A small masked image model, trained from scratch: 32100 steps, 33.5 epochs.
Rows from block 6 of a small masked image model, named by matrix and row number. Rows with one number belong to one channel. Each number is 50 + 15 x the weight over its row's rms, rounded and kept within 0 to 99. All counts start at 0.
After each channel's rows are labels from the 100 images, of 14976, where the channel reaches its highest value: "responds to" is what is common among them. Only what is clearly more common there than usual is listed. The data: made-up road signs on poles. In brackets: how many of the 100, against the usual share in percent.
# convs0: first 3x3 conv, stride 2 (model.blocks.6.convs.0.weight, 144x96x3x3, each kernel summed), inputs 0-95
# convs1: second 3x3 conv (model.blocks.6.convs.1.weight, 144x144x3x3, transposed, each kernel summed), outputs 0-71

convs0.102:41 55 74 60 43 71 60 77 64 57 42 40 50 43 44 64 65 46 31 34 47 43 62 25 34 57 54 27 55 78 64 68 47 53 52 70 29 26 37 33 61 64 67 62 50 27 58 55 46 40 45 51 39 24 65 53 66 45 39 54 70 31 80 60 24 64 58 49 53 45 47 58 33 46 31 28 55 60 49 39 35 64 40 84 42 36 57 80 23 29 41 76 38 38 34 27
convs1.102:30 38 45 44 35 34 59 07 70 49 45 32 65 53 49 65 67 43 63 72 59 22 64 46 46 49 69 44 36 35 45 64 39 46 46 61 42 48 60 19 58 38 57 59 55 36 61 44 56 62 27 41 44 40 52 77 58 66 39 17 58 35 46 70 64 64 59 39 41 38 51 55
responds to: white rim (41 vs 8.2); black face (39 vs 8.7)

convs0.26:44 67 27 47 33 73 20 80 47 58 58 72 46 54 73 72 64 66 54 37 61 39 48 58 48 67 56 40 51 54 42 27 47 52 54 15 73 23 60 44 61 63 44 35 63 60 62 54 52 51 46 35 33 44 38 46 54 42 52 70 43 66 92 32 40 20 48 62 73 56 37 51 61 60 70 48 56 24 30 53 38 47 36 36 45 17 47 26 73 56 44 49 43 69 38 33
convs1.26:53 64 64 50 61 48 57 33 32 60 31 38 48 35 60 42 56 43 43 77 48 51 37 50 47 44 58 65 33 31 35 45 99 64 60 48 75 58 35 40 64 52 60 76 52 55 52 54 46 18 21 34 52 40 37 33 65 47 59 28 55 55 52 49 87 65 61 64 93 48 55 44
responds to: white rim (31 vs 8.2)

convs0.94:59 33 37 70 52 43 52 59 51 55 46 23 51 35 52 44 51 00 34 59 36 16 49 61 38 71 48 59 26 62 62 56 39 60 51 56 41 37 48 76 12 51 73 15 51 22 52 44 57 68 56 52 47 59 48 36 61 43 42 37 36 47 57 45 60 50 52 58 66 51 24 57 49 74 79 64 61 44 61 76 48 27 66 61 61 30 67 58 56 56 54 58 54 60 26 33
convs1.94:57 35 43 49 50 51 57 33 51 39 61 67 52 64 48 81 49 29 44 53 36 69 49 45 38 64 62 43 44 44 49 38 42 47 46 47 76 57 54 09 49 44 81 64 78 52 47 43 51 45 26 26 60 35 59 47 51 33 53 51 44 53 43 00 52 78 57 63 43 44 42 42
responds to: triangle sign (55 vs 20.1); yellow face (35 vs 8.4); orange face (26 vs 8.3)

convs0.77:49 47 54 34 56 55 47 28 40 49 44 70 40 65 59 43 58 43 55 67 58 73 34 45 60 51 55 47 77 54 72 48 58 37 46 57 48 44 36 49 93 56 64 40 44 68 46 66 43 65 41 68 46 38 24 46 18 26 46 50 51 54 43 23 48 32 35 27 65 62 99 11 41 76 26 70 46 50 30 55 40 39 24 50 46 57 44 56 57 45 40 40 30 44 49 37
convs1.77:33 24 47 38 51 45 56 62 45 51 52 63 43 54 48 54 54 37 35 48 35 61 43 55 50 40 35 51 48 67 47 38 43 52 42 32 59 51 42 46 10 47 51 49 56 56 49 47 47 35 54 47 60 55 39 43 57 73 47 42 52 55 52 00 46 60 51 53 53 41 53 52
responds to: triangle sign (92 vs 20.1); yellow rim (39 vs 8.4); orange rim (35 vs 7.8)

convs0.7:26 57 77 63 64 56 52 36 53 34 56 71 48 39 51 43 40 65 60 38 61 59 42 38 55 65 63 42 40 67 41 50 42 50 63 17 36 47 51 46 61 25 53 59 42 56 46 60 44 50 46 48 30 59 68 60 60 44 23 36 05 46 49 46 50 47 51 32 42 64 77 44 36 67 46 43 32 36 32 00 42 63 58 52 57 41 50 19 20 40 47 20 49 41 41 43
convs1.7:44 68 63 54 67 42 52 31 73 56 55 40 40 56 27 26 59 99 81 41 21 48 46 44 67 56 35 44 56 55 57 40 48 52 36 59 49 47 59 45 30 61 59 50 20 43 45 55 47 53 44 61 26 31 62 47 42 47 26 50 70 00 39 96 56 37 50 56 61 35 51 52
responds to: triangle sign (70 vs 20.1); red face (25 vs 8.6)

convs0.42:26 34 30 29 66 52 31 17 62 66 57 69 49 39 67 64 70 47 32 42 41 21 28 58 47 57 71 62 35 62 37 49 44 14 16 75 49 65 54 30 73 54 58 31 60 51 59 54 53 40 52 14 55 40 56 50 50 22 56 39 44 40 49 30 41 63 46 13 20 50 54 33 38 47 50 59 52 49 64 75 38 43 44 52 49 53 64 67 63 66 49 57 46 42 38 47
convs1.42:33 49 51 54 49 59 32 57 59 57 45 43 45 36 38 41 43 75 63 47 40 00 51 44 55 74 49 49 50 41 35 42 43 66 52 49 57 58 63 39 49 44 55 43 60 50 57 63 50 55 57 52 30 42 57 33 46 55 62 36 48 45 52 77 47 58 42 47 66 41 49 38
responds to: black face (56 vs 8.7); teal face (28 vs 8.2)

convs0.48:61 40 20 36 54 54 48 29 44 50 57 61 17 18 44 54 72 41 30 15 79 39 60 53 48 49 49 57 58 64 54 55 45 48 53 27 29 52 61 64 63 33 49 33 68 77 51 63 60 60 49 69 27 26 37 35 72 34 37 33 36 43 40 62 11 66 53 32 55 41 43 31 48 64 39 47 40 40 49 47 57 58 65 31 61 31 53 38 54 51 44 94 40 56 46 63
convs1.48:42 35 75 46 55 43 19 50 46 62 49 66 37 56 33 31 64 14 36 45 55 17 68 64 44 53 38 58 43 35 39 42 49 49 48 75 60 55 67 43 59 45 43 84 63 46 29 49 40 40 59 29 67 42 10 56 60 63 76 60 38 46 52 66 65 33 62 62 40 58 26 46
responds to: white rim (89 vs 8.2)

convs0.1:49 06 54 40 58 31 48 31 41 67 25 13 48 29 45 20 44 34 57 31 56 37 36 38 59 45 60 42 34 62 54 48 49 60 63 45 31 72 51 36 86 64 40 43 55 49 46 47 38 64 50 25 40 51 32 52 47 37 46 50 38 44 90 41 43 50 39 66 60 46 49 46 40 76 32 65 46 46 57 56 64 74 43 81 60 64 45 33 32 33 55 76 58 29 56 69
convs1.1:56 45 48 45 41 14 46 31 45 55 48 66 56 60 73 54 60 56 48 55 53 51 43 49 38 21 47 46 57 52 39 45 57 58 34 67 50 46 54 36 35 61 40 69 52 48 36 18 54 14 68 59 42 53 47 47 44 41 72 50 59 59 60 61 52 19 69 69 64 42 43 78
responds to: black face (66 vs 8.7); white rim (41 vs 8.2)

convs0.3:53 41 43 46 40 27 39 38 26 25 40 38 43 74 22 40 62 47 52 40 52 74 57 53 68 69 17 33 47 39 11 52 51 47 55 28 42 63 71 69 47 38 51 61 77 37 36 33 62 57 48 59 31 48 75 65 70 53 52 63 43 33 47 52 39 54 72 45 48 61 49 42 40 19 56 35 53 54 19 43 54 25 39 63 25 48 59 37 61 42 71 39 41 11 46 58
convs1.3:15 48 44 69 25 91 31 51 47 48 37 64 36 57 52 40 54 39 56 63 44 53 67 37 40 40 45 45 24 56 57 23 44 65 79 56 45 43 50 47 51 51 36 59 54 11 57 79 46 56 04 62 61 51 44 50 59 52 42 59 44 55 31 57 64 52 69 50 38 55 57 22
responds to: triangle sign (53 vs 20.1)

convs0.24:50 38 51 28 51 45 66 47 50 12 49 46 70 66 47 56 22 53 34 31 44 27 58 58 54 27 78 44 43 60 68 52 36 41 22 23 60 60 28 64 48 23 74 40 49 55 37 30 47 64 49 38 49 44 65 56 65 27 52 19 31 30 61 66 68 46 32 36 42 51 20 48 27 58 58 44 41 45 41 68 45 36 43 49 80 62 51 49 51 40 79 21 39 49 61 41
convs1.24:30 44 73 36 36 43 58 51 74 38 50 13 70 39 64 52 29 56 56 39 64 62 41 49 53 55 59 75 51 32 35 42 51 49 61 47 53 69 71 38 49 47 28 62 71 38 45 57 52 52 33 56 57 46 99 57 53 60 48 45 42 75 46 48 32 65 27 49 22 41 37 22
responds to: square sign (53 vs 20.4); black rim (48 vs 8.3)

convs0.23:70 38 62 41 36 41 41 37 53 55 43 36 49 40 55 39 54 22 45 32 49 17 57 38 55 48 57 64 00 67 09 50 67 35 46 44 15 64 54 36 43 54 34 64 43 58 53 23 54 56 62 54 47 48 66 57 49 44 41 31 21 39 52 53 54 56 51 68 25 50 06 65 56 50 57 40 61 43 47 63 67 59 46 61 52 36 67 52 58 34 33 45 60 42 48 65
convs1.23:41 28 60 39 62 51 57 86 55 48 47 71 56 40 60 45 46 35 55 43 53 74 44 54 48 34 37 44 47 51 68 37 59 48 60 34 64 35 28 35 29 18 65 52 53 53 49 44 49 43 40 56 59 50 26 32 48 51 22 68 50 38 46 27 47 69 57 34 77 47 43 55
responds to: square sign (45 vs 20.4); yellow rim (39 vs 8.4); purple face (28 vs 8.3)

convs0.0:48 36 10 13 50 56 60 92 42 39 49 43 26 61 44 34 59 44 52 36 62 36 38 53 50 55 44 39 49 58 52 40 26 55 26 17 41 45 11 44 58 48 43 51 36 40 42 44 58 58 45 45 68 41 50 49 42 50 58 21 24 66 58 65 60 66 37 58 61 57 39 33 46 62 43 49 46 41 21 67 46 65 59 52 60 28 62 31 43 54 52 99 56 60 43 34
convs1.0:50 44 76 54 50 43 53 56 16 51 44 44 21 47 45 33 58 51 22 49 39 55 35 49 70 37 76 62 54 03 12 48 50 54 55 51 82 65 85 49 53 59 31 52 74 54 43 33 54 55 71 43 75 50 67 52 51 51 53 39 23 45 55 50 68 64 41 61 41 56 21 51
responds to: white rim (48 vs 8.2); hexagon sign (47 vs 19.5); pink rim (36 vs 8.6)

convs0.68:55 28 42 06 49 66 56 52 55 64 50 53 21 12 40 55 31 60 30 39 59 32 37 45 67 25 64 39 48 58 57 44 35 63 47 44 49 57 37 54 69 22 65 34 48 49 28 37 55 56 60 56 74 49 31 58 80 19 46 25 48 26 71 50 55 39 49 54 56 49 48 16 40 50 48 41 46 44 31 83 56 50 34 53 80 61 45 30 44 36 64 55 49 52 62 42
convs1.68:66 53 69 26 43 47 62 30 29 21 33 45 85 42 64 65 78 53 23 40 60 52 35 50 34 38 58 66 58 13 48 54 46 34 52 52 58 33 53 33 34 41 35 45 87 53 81 69 53 57 51 59 67 59 80 66 57 48 55 53 34 77 51 53 36 35 46 36 68 71 63 49
responds to: square sign (83 vs 20.4); white rim (32 vs 8.2)

convs0.131:48 33 38 28 67 45 60 36 56 53 50 65 49 41 49 56 61 60 46 62 74 50 56 43 55 53 60 58 49 49 50 53 56 49 46 69 49 48 45 50 68 29 51 60 46 55 53 54 46 44 62 06 44 49 56 33 52 42 49 30 33 35 25 43 41 43 39 11 30 43 61 59 60 44 57 41 47 46 25 88 49 59 53 49 50 43 49 00 45 47 48 54 44 40 58 64
convs1.131:44 46 55 52 60 65 63 16 63 38 54 11 42 34 49 78 53 52 72 48 59 34 50 57 45 58 54 55 52 44 50 68 53 52 68 53 58 52 69 59 48 59 59 51 59 50 46 50 55 34 55 37 53 19 75 77 60 46 57 15 59 41 48 62 40 49 60 68 45 49 43 34
responds to: purple face (30 vs 8.3)

convs0.111:55 32 73 37 68 78 39 28 58 43 44 74 60 33 54 82 56 71 60 46 68 47 51 46 62 32 53 60 39 41 51 55 14 31 49 24 68 60 63 69 29 32 78 25 49 78 59 67 34 61 10 49 70 67 60 68 46 43 40 37 36 58 45 69 39 51 42 38 52 41 39 56 39 57 63 43 38 51 44 34 36 59 42 39 56 65 43 56 29 44 61 40 57 37 83 46
convs1.111:45 31 57 54 66 75 67 65 43 37 84 67 54 30 31 59 52 49 65 58 68 63 76 60 34 59 24 37 65 68 58 63 19 81 53 57 44 53 30 47 57 48 56 58 44 45 49 64 43 23 53 53 23 49 30 22 74 60 52 58 64 32 83 49 29 43 71 53 73 80 60 62
responds to: triangle sign (59 vs 20.1); green rim (30 vs 8.8); teal rim (26 vs 8.2)

convs0.80:36 24 50 65 33 72 59 55 60 55 34 58 52 57 49 46 69 42 37 62 37 50 48 09 22 38 44 45 58 63 36 53 40 39 43 46 37 28 45 60 52 18 41 54 68 49 57 69 51 49 77 56 24 65 70 61 61 34 40 36 44 35 60 67 21 31 35 39 54 42 41 27 44 67 56 62 64 34 33 48 39 51 50 71 62 08 45 71 52 23 27 41 77 42 48 37
convs1.80:54 56 39 35 17 76 50 56 18 39 42 82 43 63 19 44 43 50 47 51 61 32 49 33 58 45 39 39 52 63 64 58 51 43 47 48 35 32 33 46 52 44 27 49 13 42 45 48 47 40 62 38 52 64 31 43 49 43 35 67 63 47 53 55 34 32 53 65 32 46 68 54
responds to: triangle sign (42 vs 20.1)

convs0.87:61 39 57 53 62 49 49 56 47 58 62 61 38 35 61 46 35 73 43 56 74 46 72 34 46 52 46 53 48 57 51 00 34 36 58 37 38 47 54 70 64 40 42 34 14 51 44 66 41 50 63 55 40 30 59 55 40 50 33 34 45 52 35 51 62 31 45 56 12 26 50 44 56 29 60 59 58 54 49 56 51 46 60 47 36 46 56 57 56 41 50 29 49 63 71 45
convs1.87:64 66 43 47 67 55 64 48 47 27 26 36 52 36 55 54 49 58 42 53 23 38 45 43 46 49 49 48 57 51 73 61 56 38 55 49 59 44 46 51 76 79 50 12 51 53 69 74 51 50 48 56 59 34 44 80 48 51 36 45 67 56 50 99 41 61 27 64 53 34 48 43
responds to: triangle sign (70 vs 20.1); blue face (38 vs 8.4); purple face (34 vs 8.3)